From a checkpoint of a small sound classifier: 39062 training examples.
Rows from block 2 of a small sound classifier, named by matrix and row number. Rows with one number belong to one neuron. Each number is 128 + 32 x the weight over its row's rms, rounded and kept within 0 to 255. All counts start at 0.
After each neuron's rows are labels from the 100 clips, of 14976, where the neuron reaches its largest size: "loudest" is the band of the loudest frequency at the time of the peak; "strongest on" is what is common among them. Only what is clearly more common there than usual is listed. The data: synthesised imitations of 52 everyday sounds, one a clip.
# gate: MLP gate (model.blocks.2.mlp.gate.weight, 320x160), inputs 80-119
# fc1: MLP up (model.blocks.2.mlp.fc1.weight, 320x160), inputs 80-119
# fc2: MLP down (model.blocks.2.mlp.fc2.weight, 160x320, transposed), outputs 80-119

gate.82 [110 156 136 119 142 112  66  65 119 117 151 133 157  92  96 113  72 114  89 162 156 107 133  81  75 136 120 154 108 103  99  88 118 214 145 137 122 141  98 112]
fc1.82 [123 144 148 124 143 144 127 106 152 156 110 124 106 141 147  97 185 165 154 155 105  91 142 170 147 152 186 167 156 155 137 127 138  73 119  80 132 116  76 116]
fc2.82 [121 116  90 164 107 194 132 110 110 112 114 169  81 120  61  92 150 125 133 101 134 141 159 140 139 115 157 101 155 113  85  96 151 142 120 111 144 153  37 167]
loudest: 500 to 1000 Hz; 1000 to 2000 Hz
strongest on: animals; meowing; reverberation; text has "reverberant"

gate.121 [177  99 134 104 162 149 120  75 134 119 117 122  85 121 169 113 170 123 118  74 114 113 139 142 174  87 140 113  98 150 141  91  84 102  78 166 109 106 154  80]
fc1.121 [161 142 161 148 124 117  79 117 100  89 128  99 147 154 134 122 167  66 127 173 138 152 165  85  81 107 145 129 128 128  42 112 137 159 198 148 119  97 154 120]
fc2.121 [ 91 115  70 118 114 132 108 115 201 183 112 120 140 146  90 158 108 125 109 131 126  60 139 173  93 125 154 193 134 121 177  93 145 132 144 140  90 139 154 106]
loudest: 4000 to 8000 Hz
strongest on: white noise; clipping; text has "clipped"; thin (high-pass)

gate.249 [ 95 147 100 122 137  87 140 226 147 127 107 178 136 116 126 126 160 125 144 166 131 150  94 165 192  79 147 121 104  95 113 127 131 125  92 202 128 122 131 127]
fc1.249 [163 123 105  34 127 151 118 227 120 111 141 169 111 162 169 115 125 104 151  99 137 135 124 130 205 150 128 160 130 110 155 127  91 155 168 172  81 149 171 121]
fc2.249 [150 168 176 155  63  92 152 118 115 118 121 106 109 101 118  89 125 122  65 139 166 161 163 136 132 132 125 102 119 189 164 144 149 117 148 133 138 140  88 105]
loudest: 2000 to 4000 Hz
strongest on: animals; glass breaking

gate.261 [150 153 141  79 143 104  95 152 205 180 139 165  83  51  93  91 121 106 105 125 131  97 122  91 161 147 172 135 106 165 142 139 139 139 121 129 120 172 113  37]
fc1.261 [ 98 156  62 126 148 128 169 124 130 154 100 139 139 172 126  66  80 116  85 158 110 118  91 108 168  54 125 165 178 134 137 114 154 119 131 141 132 173  81 137]
fc2.261 [113 197  85 197 117 129 176 160 187 152  55 155 164 161  66  89 121 128 161 142 192 152 147 130 151  85 116  95 137 128 135  86 146 161 159 102 121 177 136 160]
loudest: 500 to 1000 Hz; 1000 to 2000 Hz
strongest on: siren; signals; reverberation; text has "reverberant"

gate.269 [104 157  86 117 127 149 127 103  51 105  72 170 186  85 173  96 176 109 106 123 172 126 150 136 115 179 141 107 156 117 111 133 127 156 112 168 140 156 218 129]
fc1.269 [111  42 153 141 156  65 103 157 191 179 125 104 133  86  99 155 108  97 105  97  49 148 142 134 125 134 120 134  43 108 129 127 201 116 151 100 154 183 174 168]
fc2.269 [ 65 132 129 108 107 137  89 102 111 156 133 162 129 121  86 152 125  54 141 119 141 140 126 120 137 127 189 177 193 105 126 146 136 145 154 137 147 125 136  96]
loudest: 4000 to 8000 Hz
strongest on: glass breaking; household

gate.9 [100 166 107 145 177 166 169 127 119  82 129 138  93 125 110  83 142 172 203  88 119 103 185 149 147 112 171 114 115 122 120 112  54  84  67 128 201 132 112  84]
fc1.9 [118 155 127  70  93  92 105 108 187 123 150  95 164 126 136 211 125 132 151 134 111 174 176 136 130 106  67  91  72 110 136 165  99  99 154 114  98  95 136 106]
fc2.9 [ 90 167 150 113 162 183 148 125 138 119 114 144  80 160  82 150 155 100 151  98  44 144 178 115 125 159  92  97 121  98  57 105 148 112 147 108 127 104  94  70]
loudest: 1000 to 2000 Hz
strongest on: applause; people; reverberation; text has "reverberant"

gate.156 [126 117 134  72 167 193 124 133 110 144 134 136 100 146 146 161 132 162  79 171 110 184  85  75 153 184 123 150  51 127 101 157 132 143 102 150 111 208 122 140]
fc1.156 [ 80 123 119  70  99 112 139 154 132 106 138 132 103  87 158 162 150  81 141 132  93 142 160 134 100  84 167  99 110 138 108 149  88 108 119 105 154 198  98 170]
fc2.156 [162  73 115 119 154 162 143 161 178  98 159 172 150 105 115 195 129 105  97 198 170 140 177 162 120 124 142 112 100 126 101 127 101 134 134 107 132 117 145 108]
loudest: 250 to 500 Hz
strongest on: fly buzzing; animals

gate.55 [164 176 103 107 117 159 136 141 171 116 147 134 146 103 102 122 102 179 127 181 164 160 194  57 105  97 120 159 103  90 146 134  76 166 126  81 132 142 123 111]
fc1.55 [138 192 148  52 147 108 133 174 137 171 143 164 119 108  86 107 117 165 112 140 126  78 157 111 100 125 105 155 163 111 159  65 146 107 197 110 155 118  95 147]
fc2.55 [101 177  96 126  98  89 164 147  77  89 120 128 144  96 124 128 169 119 158 132  75 149 105 157 123 136 140 181 122 157  83 118 126 123 112 104 125 106  72 161]
loudest: 500 to 1000 Hz
strongest on: animals; barking; meowing

gate.110 [131 105 160 150 202 125  68 101 107 145  64 111 151 144 161 144 169 146  84 147 138 116 142 121 152 125 183  74 166 177 111  99  77  31 159 164 116 161 156  99]
fc1.110 [119 137  80 127 136 143 115  93 185 214  87 153 140  98 111 128 137 135  72 140 109 134 135  97 153  93 103 151 147 213 144  98 116 135 105  96  83 124 146 176]
fc2.110 [ 90 101 122 168 162 161 112 116 130 120 109 135 128  80 147  92 117 141 113 120 186 176 138 200 119 142 141 119 119 111  83  95  91 128 144 167  67 100 143 164]
loudest: 1000 to 2000 Hz
strongest on: laser zap; machines and effects

gate.74 [112 139 165 115 155 129 111 144  86  89 121 108  88 139  79 152 120  86 146 123 125 111 130 122 136  97 127 157  84 172 105 135 101 103  76 155  55 109 175 161]
fc1.74 [169 155 123 118 133 181 129 140 140  72 124 137 157  59 200  93 142 172  88  65 161  98 114 100 172 106 121  90 134 122 122 130 160 131  91 113 189 147 150 111]
fc2.74 [103 152 132 139 152 109 101  83 136 123 132 175 149  80 121 103 134  92 125  49 151 114 138  57 107 131  85 182 118 177 162  97 152 165 103 146 148 117 159 121]
loudest: 250 to 500 Hz
strongest on: household; knocking; reverberation; text has "reverberant"

gate.28 [ 94 124 103 147 149  86 130 171 113 134 141 101 123  37 120 155 152 111 142 119  56 105 164 131 154 152 170  92 119 148 132 103  98 130 146 132 131 105 126 100]
fc1.28 [158 149 206 109 144 152 120 108 140 133 191 138 107 109 136 114 173 123 112 106 120  62 113 153 125 114  92 189 140 122 131 170  77 116 123 179 149 159 126 156]
fc2.28 [111 124  80 141 152  69 130 113 147 139 186 149 111  74 105 135 136 130 142 144  86  84 124 145  96 141 110 121  90 102 112  78 136 149 117 123 148 149 183  61]
loudest: 250 to 500 Hz
strongest on: people; laughter

gate.169 [138  76 140 147 142  97 149 148 103 113 140 183 144 160  69 147 169 135 152 100 109 130  94 118 134 131 181  97 125 170 121  90 246  79 168 119 107  72 144 147]
fc1.169 [150 104 128 146  83 118 181 156 123 129 125 187 119 142  92 145 100 142 154 170 116 116 103 174 103 145 134 160 127 132 118 130 192 107 159  76 138 129 146 168]
fc2.169 [148 101  55 115  95 135 129 122 117 150 171 126 117 123 139 175 171  84 128 155 142  93  77 237 143 166 147 116 129 131 138  96 137  99 130 131  54 106 118 141]
loudest: 4000 to 8000 Hz
strongest on: spray hiss; machines and effects

gate.161 [119 116 142 146  50 170 139  86  61 157 173 152 117 114 186 128 117  84 152 131 141 134 116 150 111 157 149 184 138 154 154 121 110 110 129 170 130 135  92 139]
fc1.161 [ 84 165 129 133  85 174 189 207 110 140 140 126 182 151 140 133 160 109 151 158 119  98 132 161 168 151 127 132 160  92 179 179  75 113 180 158  71 115 152 115]
fc2.161 [153 139  90 135 112 131 131  55  96 139  71 106 149 124 133 114 126 137 112 110  82 118 114 172 101 187 160 132 117 138  86 159 150 133  82  99 106 179 140 148]
loudest: 4000 to 8000 Hz
strongest on: spray hiss; machines and effects

gate.177 [126  89 129 166 102 144 113 138 162 163 125 107 129 137 186 100 149 125 116 148 165 129 139  72 125 115 101 164  81 148 120 163  42 108 126 105 128  93 146  99]
fc1.177 [120  83 121 148 107 117  80 143 166 133 156 115  84 136 137 145 104 105  77 104 151 172 148 102 124 141 119 138 106 115 153 162  34 116 157 107 119 144 119 107]
fc2.177 [130 108 148 145 161 131 113 110 171 119 143  86 153 117 132 118 114 159  94 150 146 138  94  90 125  98 123 144  98  87 194 146  99 134 141 104  56 113 191 179]
loudest: 500 to 1000 Hz
strongest on: meowing; animals

gate.299 [101 182 112 128 151 146 163  86 113  91 107  81 147 128 114 128 114 182 139 147 146  87 179  53 150 142  80 136 106 113 170 128  94 127 190 167 150 112 118 130]
fc1.299 [129 192 120 113 127 142 187  86 102  94  88 122 128  81 155 162 101 146 146 126 104 124 160 141 182  61  52 121 135 177 189 123 102  96 137 138 122 113 145 143]
fc2.299 [125 144 114 125 131 143 146 112 173  67 108 130 126 118 165 115 159  99 100  86  52 176 101 149 152 124  59 151 122 150  79 176 133 139 115 173 111 160 109 120]
loudest: 2000 to 4000 Hz
strongest on: rain; nature; reverberation; text has "reverberant"

gate.25 [ 78  99  57 123 141 123  97 122 116 119 117 104  68 160 102 141 141  85 128 117 146 130  84 140 114 119 117  65 146  92 161 127 114 130 155 138 128 143 161  53]
fc1.25 [104  89  86 163 158 118 105 156 150 158 124 168 112 170 173 156 162 171 132  98  97 207 123 144  96 153 131 140 129  82 141  84  93 118 172 151 139 105 165 128]
fc2.25 [ 87  69  89 100 137 121  68 108  80 122 110 121 121 163 137 111 175 106 155 145 101 128 116 103 181 124 161 120  78 122 111 152 109  95 158 129 167 155 153 108]
loudest: 500 to 1000 Hz; 250 to 500 Hz
strongest on: howling; animals

gate.240 [124 195 145 125  58 127 164  69 149 124 135 129 109 156 158 144 154 131 155  79 133 140  94  97  27 117 119  64  96 169  84 146 205 171 105  96  50 117 105 106]
fc1.240 [112 127 102 169  69 140 125 131 137 106  93 160 129 120 162 126 161 124 180  38  67 173  96 133  83  83 103  30 145 118 125 135 179 140 121 162  77 133 136 160]
fc2.240 [144 117 114 189 136  94 115 144  96 115 116 150 168 143 136 127  96 139 144 131 132 106  88 160 146 138 116  52 107 117 109  91  99 134 126 172  88 141 161 168]
loudest: 2000 to 4000 Hz
strongest on: household; clock ticking

gate.35 [130 179 141 182 132 193  87 128  76 100  81  95 127 105 167  51 127 150 134 162  87 111 114 128  99 131 195  93 102 131 131  92  59  38 135 127 157  53 123 149]
fc1.35 [152  84 110 132 173 170 151 132 127 124 147 167 163  50  57  90 136 171 125 101 109  93 128 116 163 166 125 112 113 111 124 128 156 133 126 151 182 149 167 106]
fc2.35 [140 167 158 112 149  76 199 100 152 142  93  97 176 168 189 103 109 153 154 164 132 143  92 167  72 129 112 130 128 184 186 145  89 120  66  87 121 124 125 141]
loudest: 500 to 1000 Hz; 1000 to 2000 Hz
strongest on: snoring; people

gate.317 [146 158 183 114  75 158 125 165 124 122 135 169 127  62 167 126 115 102 142  94 107 112 160 159 111 199 163  76  87 135 135 157 168  83  97  71 122 103 189  58]
fc1.317 [132 170 134 120 123 184 136 158 112 127  96 168 156  81 107  81  87 148 148 109 100  72 144 105 117 188 135 129 105 127 118 139 184  95 108  74 139 148 182  86]
fc2.317 [120 103 174 154 131 132 167 139  85 161 110  70 114 149 166 137 135 132 129 108 100  69  95 133 146 102  64 186 167 120 207  85 201 151  46 139 103  57 104 139]
loudest: 1000 to 2000 Hz; 2000 to 4000 Hz
strongest on: beeping; signals

gate.286 [155 183 119 172 142 103 172  70 164 113  93 137 144 121  99 128 121 149 153 176 153 146 116 120  86 131 145 127 178 105 100 123 150 141 125 110 135 131 144 137]
fc1.286 [160 105 137 132 128 141  92 181 192 161  98 125  69 189 102 118 121 133  91 103 115 109 149  83 110 153 131 164 121 175 112  69 101 168 165 103 103 120 126  68]
fc2.286 [ 93 101 146 129  90 152  98 173 102  79 128 113  80 145 123 179 144 169  98 105 115 148 121 152 184 169 103 131  89 133 162 139 121 133 140 123 152 124 163 129]
loudest: 250 to 500 Hz
strongest on: vacuum cleaner; machines and effects

gate.105 [ 73 142 107 102  81  90 124 140 154 177 102 130 153  75  95  64 113 136 153 133 142 154 181 158  90 101 167 121 170 124  97 107 107  81 137 162 116 135 104 162]
fc1.105 [ 99  96 142  86 103 109 110 115 169 167  96 104 209 111  73  79 132 115 166 130 150 149 143 172 120 161 165 121 152 149 121 104  81 136 159 170  73 137 152 154]
fc2.105 [125 175 156 164 179 149  93 113 187 171 127  87 119 191  92  86 139 113 126  75 183 134 133 125 105 119 140  92 132 107 136 118 111 117 142 133 134 146 134  68]
loudest: 4000 to 8000 Hz
strongest on: people; speech

gate.309 [ 96 124 139 110 181 151 221 136  94 167 140 147  89 105 136  94 152 149 140 146 141 143 154 133 144  65 131 126  86 165 125 139 164 110 108 133 114 128 115 110]
fc1.309 [156 221 129 171  79  82 115 121 142 146 158 158 125  84 146 135 136 109 119 178  87 164  80 100 100 142 109  93 164  87 152 156 100 166 157 116 133 170 141 135]
fc2.309 [164 152 164  80 165 109 167 163  34 143  87 138 112 154 160  93 162 147 135 138  56  82 144 119 167 147 138 140 141  84 109 139 186 125 135 188 112 185 159 161]
loudest: 250 to 500 Hz
strongest on: melody; music; siren

gate.167 [121  81 102 175 104 117 105 128 128 121 116  99 135 151 111 138 124  84 188 157  72 199 170 147 134 173 180 166 150 102 108 120 109  43 104 191 154  93 206 138]
fc1.167 [128 127  95 180 117 146 138 150  76 112 118 137 144 134 150 124 113  46 204 128 102 147 171 145  77  78 119 117  77 150 163 168 115  46  96 150 135 113 173 116]
fc2.167 [173  79 133 103 140 133 139 133 136  99 110  83 118 173 104 154 155 183 132 169 121 115 109  93 100 127 157  81 153 120 157 130  74 102 164  90 139 111 142 110]
loudest: 500 to 1000 Hz
strongest on: knocking; household

gate.288 [149 144 175 125  94 119 113 163  50 164 131 188 150  82 112  89 148  97  92 148 156  96 136 141 133 171 106 108 148 117 110 153 120 119 114 157 156 188 124  67]
fc1.288 [114  93 219 116 132 157 102 116 102 129 109 140 111 180 152  62 121 129 112  93 145 108 102 105 107 128 145 170 113 132 146 111 101 192 166 152 171 171 140 168]
fc2.288 [167 101 154 155  74 133 124 118 115  83 109  95 175  92 113 122 153 166 130 123 109  94  92  85 115 122 219 126 101 138 155  90  44 189 147 142 167 151 176 155]
loudest: 4000 to 8000 Hz
strongest on: drum roll; music

gate.277 [152 138 186 113  80 185 129 145 114 127 172 160 137  84 136 148 114 146 109  87 157  73  81 143 178 168 153 164 148 148 112 106  99 114 147 107 197 116  98 151]
fc1.277 [112 128 135 181  91 174  98 111 115 132  98 129 184  83 117  88 100 127 123 120 128  71 142 116 123 180 160 100 130 167  55 103  98 126 128 151 181 119  89 160]
fc2.277 [ 86 108  98  92 140 118 124 147 155 129 184 131  73 157 127 162 140 151  86  85 111 112 147 166 137 107 149 137 110 179 144 159 154 131 108 180 127 126 141 100]
loudest: 250 to 500 Hz
strongest on: people; footsteps; pink noise

gate.163 [130 164 133 133 117 130 176 169 133 105 159 115 114 126 151 112 142 143 127 121 143 153 115  98  67  64 111 130 159 154 129 144  70 102 160 106  98 202  80 104]
fc1.163 [137 130 116 149  71 111 134 155 104 152  68 124  96 152 174 123 142 187 131  96 212 107 138  96 143 153 105 133 164 148 144 132 130 112 180 157 132 126 101  92]
fc2.163 [ 96 112 116 117 199 103 179 156 142 145 155 121 118 148 131 117 141  98 152 152 144  94 157 187 135 110 138 133  98 112 114 112 158  84  64  97  87  68 131 106]
loudest: 2000 to 4000 Hz
strongest on: people; coughing

gate.12 [207 169 140 112 102 162 135 169 134 139 115 151 111 117 142  52 113 202  87 140 112 126 136 142 146 131 146  80  55 127 114  80  86 114 118  79 111 112 152 128]
fc1.12 [128 115  98  42 101 143  68 136 122 152 108  97 101 116 145  97 119 120 114  96  68 135 116 135 110 135 153  80 151 113 103 156 119 100 180 121 124 155 129 156]
fc2.12 [114 103 127 118 148  92 202 129  96 167  84 146 165 131 105 158  95 119 158  70 169  94 107 154 108 146  88 153  91 143  70 127 140 153 121 150 134 138 106 163]
loudest: 500 to 1000 Hz
strongest on: machines and effects; whoosh

gate.48 [153 159 146 155 115 134 154 166 162 164 133 150 129  88 123  43 137 141 133 127 137 157 130 183 157 155 123 146 125 127 140  88 138 156 148  89 109  75  96 118]
fc1.48 [ 71 123 138 154 132 140 140 106 114 117 112  91 118 122  96 124 119 188 129 208 145 133 115 125 126 108  78 154 150 122  97 130 151 158 164 149 130 137 138 173]
fc2.48 [144 123 250  92 126 138 133 127 146  79 147 116 121  64 141 170 134 125 135 137 125 119 217 110 144 122 134 136  99  91 131 150 132 132 123 139 178 100 115 114]
loudest: 4000 to 8000 Hz
strongest on: spray hiss; machines and effects

gate.226 [109 136 143 195 146 127 139 116 103 128 174 145 128 101 139 112 143 102 166 107  89 150 151 132 172 130 155  94 105 115 121 162 116 129 101 161  71 155 135  98]
fc1.226 [107 114 126 104 137  97 116 129 120 123 116 116 101 157  96 145 140 126 101 120 164 113 119 164 188  52  81 100  70 146 133 102  96 139 103  99 198  92 114 151]
fc2.226 [117 173 147 147 178 126 109 136 171 143 150 133  99 123 148  88 214  67 174 131 109 170 192  85 155  85 162 161 115 106 112 100  67 105 113 137 154 133  91  81]
loudest: 4000 to 8000 Hz; 2000 to 4000 Hz
strongest on: glass breaking; household

gate.58 [125 141  65 138 133 134 122 155 120 182 156 143 137 119 150 198 113 158 107 143  97 135  91 192 149 143 141 133  91 156  91 147 101 106 123 110  86 150 107 139]
fc1.58 [111 128 149 101  92 132 153 100 115 131 138 112 113 106  96  88 182 141 137 124 122 145 145  81 132 101 133  75 160 110 120 187 156 131 121 156 140 141 120 125]
fc2.58 [ 96 156 122 133  77 122  79 106 135  90 130 111 105 137 119  96 103 151 152 103 124 100 159 136 139 140  89 117 140  78 176 118 108 136 145 103 145 191 162 129]
loudest: 250 to 500 Hz
strongest on: melody; music

gate.197 [ 67 129 124 140  98 196 136 116 121 120 192 161 140 118 144 135 130 123  99 113 168 120 144  98 174  99 160 169 137 143 161 156 175 120 108  93 129 117  59 151]
fc1.197 [131  80 138 173 156 106  97  82 177 121 145 135 158 111 131 130   5  77  96 145 103 139 126 172 125 127  92 139 140 183 120  70  74 171  98 100 102 145 168  60]
fc2.197 [109 141 115 128 149  90 159 124  92 141 121 150  98  69 137 105 157 150 122 152  74  60 203  71 174  95 116 161  95 140  95 150 177 180  90 177  90 158 175 148]
loudest: 250 to 500 Hz
strongest on: nature; wind

gate.251 [153 140 111 141 100 163  68  82 109 107  44  74 148 146 126 105 113 189 134  87 156 117 232 149 180 206 163 120 143  88 127 184 129 127 126  86  69 130 175 172]
fc1.251 [140 149  88 114 112 167  72  39 123 154  66 115 149 154 169 121 124 162 121  74 113  82 202 116 170 144 139 140 173 110 119 164 139 148 122  92 142 112 171 133]
fc2.251 [160 122  72  95 156  74 109 129 117 195 164  78 182  98 133 114 208 138 114 133 164 164 145  99 239 149 112  98 134 165 131 131 145  84 101 151 121 120 169 169]
loudest: 500 to 1000 Hz; 2000 to 4000 Hz
strongest on: doorbell; household

gate.204 [116 119  73 161 153 164 120 172 148 147 116 163 114 151  78 140 110  89 146 104 124 151 154 147 136 154  85 153 160 124 105 133 133 190 124 101  90 107 124 202]
fc1.204 [167 131 127 104 126 120 141 117 116 145 102 116 148  89 111  95 124 120 121  99 139 132 125 139 133 138 161  94  89  65 169 148 146  74 159 142 133 138 108 148]
fc2.204 [144 131  82 144 140 125  84 117 109  75 166 135 102 150 159 128 162 165  66 126 116 157 119 129 123 116  95 134  86 150 126 131 168 141 121 120 118 147  91 156]
loudest: 2000 to 4000 Hz
strongest on: people; speech

gate.213 [ 97 167 126 113 208  98 164  91  93  89 153 151 102  88 106 100 121 119 155 153 101 140 107  76 108 142  85 159 174  69  99 161 111 144 101  79 165 119 144 125]
fc1.213 [150  82 166 170  72 143 100 139 155 123  66  78 163 137 178 124 135 128 150  64 132 120 171 136 144  91 159 116 112 159 144 139 137 176 170 176  77 116 133 170]
fc2.213 [ 96  98 135 119 148 125 164 128 110 107 131 124  94 116 139  75 143 146 143 207 126 162  98  59  71 112 130 122 104 133 158  92 124 104 182  77 157 157 172 124]
loudest: 1000 to 2000 Hz
strongest on: reverberation; text has "room"; text has "reverberant"; animals

gate.56 [ 72 128 147  68 124 164 104 116 152 135 137 115 128  33 176 160 141 157 130 149 209 134 102 125 159 125 150 126 133 124 140 145 146  95  91 108 148 140 126 110]
fc1.56 [137  99 143  97 170 139  73 145 173 163 153 154  94  66  96 174  87 150 115  84 177 102 106  98 206  57 122 109  58 151 132 102 102 138 104 155  88 111  99 137]
fc2.56 [128 127  77 109 203 101 113 170 110 176 130 141 106 144 166 149 148  68 140 113 151 121  94  67 144  61 113 102 116  79 152 101 116  87  90 109 111  62 149  68]
loudest: 4000 to 8000 Hz; 2000 to 4000 Hz
strongest on: rain; nature

gate.258 [142 164 126  99 156 127  93  95 145  88 202 143 130 130  98 115 144 150 128  89  89 132 148 119 147 117 114 161 108  80  96 144 179 119 152 153 195  89 150  92]
fc1.258 [108 105 113 155 130 151 128 161 132 149 119 105 144 138  88 110 122  89 176 183 119 161 122 147 149 143 153 134 138 100 136  93  88 130  88 136  54 145 139 149]
fc2.258 [147 103 115  98  57 203  85 139 156 106 126 185 140  86 128 101 111  82 151 128 179 138 186 165 130 133 160 114 160 111 138 142  68  51 104  78  84 156 141 106]
loudest: 1000 to 2000 Hz
strongest on: church bell; signals

gate.90 [170 100 161  92 129 113 140 172 147 170 139 154 205 154 139 119 185 108  95 105 141 179  96 169 154 145 171 138 163 101 139 167 162 154 160  85  97 125 118 107]
fc1.90 [115  80 138 111 152 146 134 158 132 113  95  68 121 108 139 107 152 131  96 102  99 151 159 132 145 117 156 148 106 115 181 120 185 164  90 116 119 126 105 133]
fc2.90 [139 183  92 120 153 130 148 142 199 132 100 139 121 126  95 128 144 117 121 116 176  88 124 114  77  92 163 124  94 117  91  82 121  97 109 110 122 112 200  95]
loudest: 250 to 500 Hz
strongest on: people; chatter; thin (high-pass)

gate.101 [124 144 123 127 122 152 108 119 131 118  90  67 197 117  67 109 131 118 124 141 106 160 113 121 159 147 153 149 128 126 107 123  91 137 164 119 145 125 103 106]
fc1.101 [159 162  91 119 199 148 103 179 157 116 171 161  94 166 171 145 115 117 180 137  88 137 131 148  89 118 126 128 135 106 128 132 165  75  96 115 156 143 103 149]
fc2.101 [134 178 168  97 132  99 150 145 109 122 132 111 160 166  81 146 170  53 132  67 117 187 152  99  58  95 103  57 100 101  97 155 131 132 158 116 116 139 123 115]
loudest: 500 to 1000 Hz; 2000 to 4000 Hz
strongest on: doorbell; household; applause

gate.144 [ 90 146 114 136 101  75 100 100 149 151 143  95 157 111 118 110 147 222 186 158  94 170 160 179 118 125 148 133 161 149 142 131 154 105 139 107  88 140 100 144]
fc1.144 [111 155 119 161 106 100 148  96 108 127 136 128  92 147 152 142 175 187 165 156 156 125 138 134  89 148 146 132 121 133 115 112 139 136  83 137 122 172  59 171]
fc2.144 [106 147  95 125  92 100 119 109 131 198 173  96 113 172 165 139 139 196 123 175 111 127  87  97 197  81 177 119 144 159 105 149 172 133 118 173 165 108 129 132]
loudest: 500 to 1000 Hz
strongest on: phone ringing; signals

gate.113 [121 115 173 138  70  75 120 107 112 120 112 137 125 233 134 131 154 124 127 176 134 123 177 156 157 110 163 136 219 160 168 175 145  74 151 133 129 112 137 126]
fc1.113 [145 130 140 121 105  40 155 111 120 128 169  73  84 170 165 113 147 139 141 158 150 107 121 134 105 104 136  88 165 158 109 166 122 158 128 145  89 132 126 152]
fc2.113 [180 182 107 155 104 154  67  73 144  93 114 105  73 153 126  96 100  61 142  96 105 172 146 100 122  98 115  97 148 106 131 140 115 106 115 169 136  60 107 165]
loudest: 500 to 1000 Hz
strongest on: typing; household; reverberation; text has "reverberant"

gate.63 [114 140 136 144  66 172 112  89 117 179 105 155  64 107  56 116 120 141 136 114 109 163 144 147 167 152  97 185  74  66 160 127 135  45  91 101 118 121 169 110]
fc1.63 [103 106 149 118 116 121 110 122 164 134  91 147  97 158 125  89 116 124 144 163 148 179 152 196 172 148  86 169 103  89 140 109 124  98 133 100  99 124 118 117]
fc2.63 [118 157 114 112 107 130  81 144 104 115 164 122 156 157 109 135  81 151 128 137 136  90 107 127 188 124  95 148 154  94 153 135  40 147 111 107 125 156 112 124]
loudest: 1000 to 2000 Hz
strongest on: frog croaking; typing